Weights of a small image classifier.
Model: 1.19M parameters, arch regnet, norm groupnorm, activation gelu, depths [2, 4, 4], widths [64, 112, 192].
Data: trained on renderings of 100 made-up gadgets, each built of a few solids, in any pose, 22.6 epochs.
Rows from block 5, named by matrix and row number. Each number is 128 + 32 x the weight over its row's rms, rounded and kept within 0 to 255. All counts start at 0. After the name is the row's rms in percent of the matrix's.
# convs1: 3x3 conv (model.blocks.5.convs.1.weight, 112x112x3x3), inputs 72-77, a 3x3 kernel for each
convs1.69 105 [103 132 119 116  90  93 107 107 107 156 167 197 139 129 163 135 131 164 207 195 209 187 171 198 180 192 161 177 127 169 144 144 152 149 138 150 106 114  83 111 137  93  80  87  85 169 160 176 136 131 157 136 128 177]
convs1.70 110 [147  99 111  96 103 116 108 110 105 151 108 146 128  91 100 160 123 116 105 107  88 108 125 105  99 114 122  87 115 118 101 101 140 114 130 126 130 138 113 127 133 118 106 100  88 138 102 155 124  85 112 175 115 112]
convs1.71 086 [ 66 146 105 138 186 138 146 196 193 137 143 202 140 138 152 160 144 152 160 127 184 111  79 136 134  92  96 160 127 155 135  92 136 146 152 140 140 108 124 145 137 137 105 149 130 154 141 150 161 137 112 170 146 144]
convs1.72 101 [158 182 164 163 197 134 126 127 115 165 139 160 149 138 131 159 144 178 135 119 143 132  99 105 143  97  89 133  92 134 132 118  85 149 101 117 163 160 158 161 122 137 157 142 132 184 159 182 174 148 139 188 151 179]
convs1.73 122 [149 136 147 126 126 143  96 121 139 117 128 131  95  82 120 160 128 169 131 108 133 104  88 119 135 130 149 124 140 151 140 120 148 157 156 169 118 147 124 108 129 153 107 135 127 126 130 128  89  66 118 153 103 138]
convs1.74 094 [103  96  35 114 124 104 157 171 126 146 129 202 138 112 144 125  96 124 139 156 198 109 105 161 114 114 136 138 118 165 131 115 138 115 140 162  79  73  37 110 129  82 123 156  88 147 124 169 137  94 117 150 110 135]
convs1.75 081 [ 86 148  84 160 220 155 103 172 164 150 129 157 145 132 135 131 129 132 152 137 163 120  82 127 143  90 128 126 101 123 140  78 123 128 134 148  86 112  94 140 137 161 108 155 139 160 132 137 158 151 115 126 130 115]
convs1.76 091 [ 82 100  88 150 131 114  96 104 109 166 179 193 159 173 185 129 174 200 124 144 113 137 168 148  98 135 129 137 155 162 170 160 194 123 196 177  95 102  71 139 102 120 113 132 116  90 117 132 125 169 160  89 144 170]
convs1.77 102 [135  94 100 120  68  70 158  60  62  83 106 107  93 124 117  72 116  96 109 101 112 109 115 127 110 120 118  79  74  97 103 135 120  91 126 115 130 116 107 105  85  85 141 111  81  79  91  96  87 108 119  75 103  87]
convs1.78 101 [ 64  55  45 114 135  70 135 151 134 152 132 151 143 142 137 106 112 121 142 144 142 123 121 156  98 112 127 151 153 131 147 133 135  74 111 126  38  57  53  58  89  91  94 151 141 136 130 138 141 134 130 121 121 110]
convs1.79 087 [ 83 125 129 147 157 167 123 119 168 174 149 156 165 147 134 136 135 130 168 130 145 131 108 113 112 110 131 152 131 139 152 123 130 119 103 110  92  94 126 115 100 107 106 106 108 166 128 132 137 135 113 108 107 130]
convs1.80 101 [166 148 125 155 132  83 152 121  75 161 149 175 122 125 113 121 116 120 133 123 118 112 135 117  84 119 100 155 158 147 128 137 143 139 106 107 128 122 113 154 109 108 110 105 103 129 138 177 106 108 125  90 114 136]
convs1.81 110 [123 159  98 137 159 133 106 132 154 148 144 119 129 163 145  89 123 124 148  98 116  99 103  91  80  82  98 148 116 117 108 135 141  90 118 148 145 140 138 143 118 156 139 126 165 133 109 106 145 164 126  92 106 131]
convs1.82 107 [138 141 106 145 153 113 119  89  71 167 171 160 158 160 155 132 150 146 122 173 137 148 175 174  94 170 155 157 162 134 135 152 174 107 139 148 152 163 108 170 142 126 107  94  80 132 140 158 138 134 139 133 122 132]
convs1.83 097 [ 53  87 131  64 125 136  80 112 104 126 106 140 125 119 119 112 108 128 144 135 114 133 136 118  95 127 149 124 125 124 157 128 134 102 122 117 132 127 143 138 121 127 111 113  76 125  99 120 125 111 112 100 104 127]
convs1.84 107 [140  83 114 109 115 126  83  78  92 150 169 153 184 177 190 139 157 162 138 134 137 164 150 166 137 137 146 121 174 159 143 181 194 140 183 191 143 106  99 137 119 110 134 116 110 167 159 132 198 188 184 147 167 152]
convs1.85 095 [ 70 118  47 104 159 102  69 124  95 131 156 192 130 148 166 113 136 157 131 150 168 154 166 176 139 167 148 117 143 161 155 166 202 146 170 198 144 150 118 155 103 128 105 107 147 164 168 161 150 170 176 119 135 175]
convs1.86 099 [141 156 139 127 105 102 133 116 126 144 153 152 154 158 148 162 173 187 132 140 152 107 143 162 118 148 167 159 164 146 138 148 135 139 164 165 150 126 110 119 143 119 104 134 118 137 133 130 153 164 139 138 156 159]
convs1.87 102 [ 89 118  96 110 127 129  99 121 156 174 153 161 156 113 125 183 122 132 159 147 155 145  90 129 173 107 123 145 130 132 137 117 154 129 124 145  94 100  93 116  97 145 107 152 162 143 154 164 149 133 138 185 151 158]
convs1.88 110 [110 128  70 138 139 146  88 107 153 138 132 157 130 109 121 142 116 110 126 145 152 119 142 164 154 188 172 118 161 170 120 128 163 145 174 164 140 158 107 149 128 130  96 101 107 117 112 166 113  92 121 135 123 150]
convs1.89 101 [122 103 104 149 148 109 145 168 140 131 123 147 108 114 137 148 153 165 113 125 124 109 142 131 137 147 151  94 107 119  85 111 107 117 155 169 164 155 109 137 121 117 120 134 120 146 132 176 115 114 129 133 128 162]
convs1.90 097 [143 116 103 132  69  67  96  44  94 103 155 139 147 202 168  86 152 130 134 150 130 141 195 161 129 158 155 129 154 128 145 205 143 117 141 105 105 120 112 102 103 100  82  68  93  73 132 135 126 191 174  77 134 120]
convs1.91 103 [164 152  54 169 158 142 123 147 166  92 129 141 109 118  94 178 136  86 130 143 148 139 126 137 139 137 113 109 177 178 109 143 111 146 125 125 148 143  97 152 137 123 147 144 128  78 128 162  96 115 107 154 142  93]
convs1.92 092 [127 131 107 131 113 114 100 107 118 134 145 197 101 134 152 128 128 173 132 166 176 135 155 153 136 153 141 117 130 165 140 139 184 145 192 199 166 150 152 131  84 134 145 133 142 144 128 145 131 145 141 110 128 163]
convs1.93 099 [101 112 110 127  96  71  94  79  90  96 127 115 120 157 147  73 112  91 102 135 120 124 167 149 126 161 121  81 119 113 113 189 156  94 150 132 131 108 100 127  87  93 132 102 105  75  97  79  93 153 112  54 102  81]
convs1.94 101 [120 178 152 182 107 145 157 146 109 137 122 108 120 129 122 101 128 131 119 109  91 135 158 139 116 151 131  90 108 123 108 140 137 110 141 128 115 125 128 164  87 111 186 152 118 116 123  88 104 142 121  89 133 153]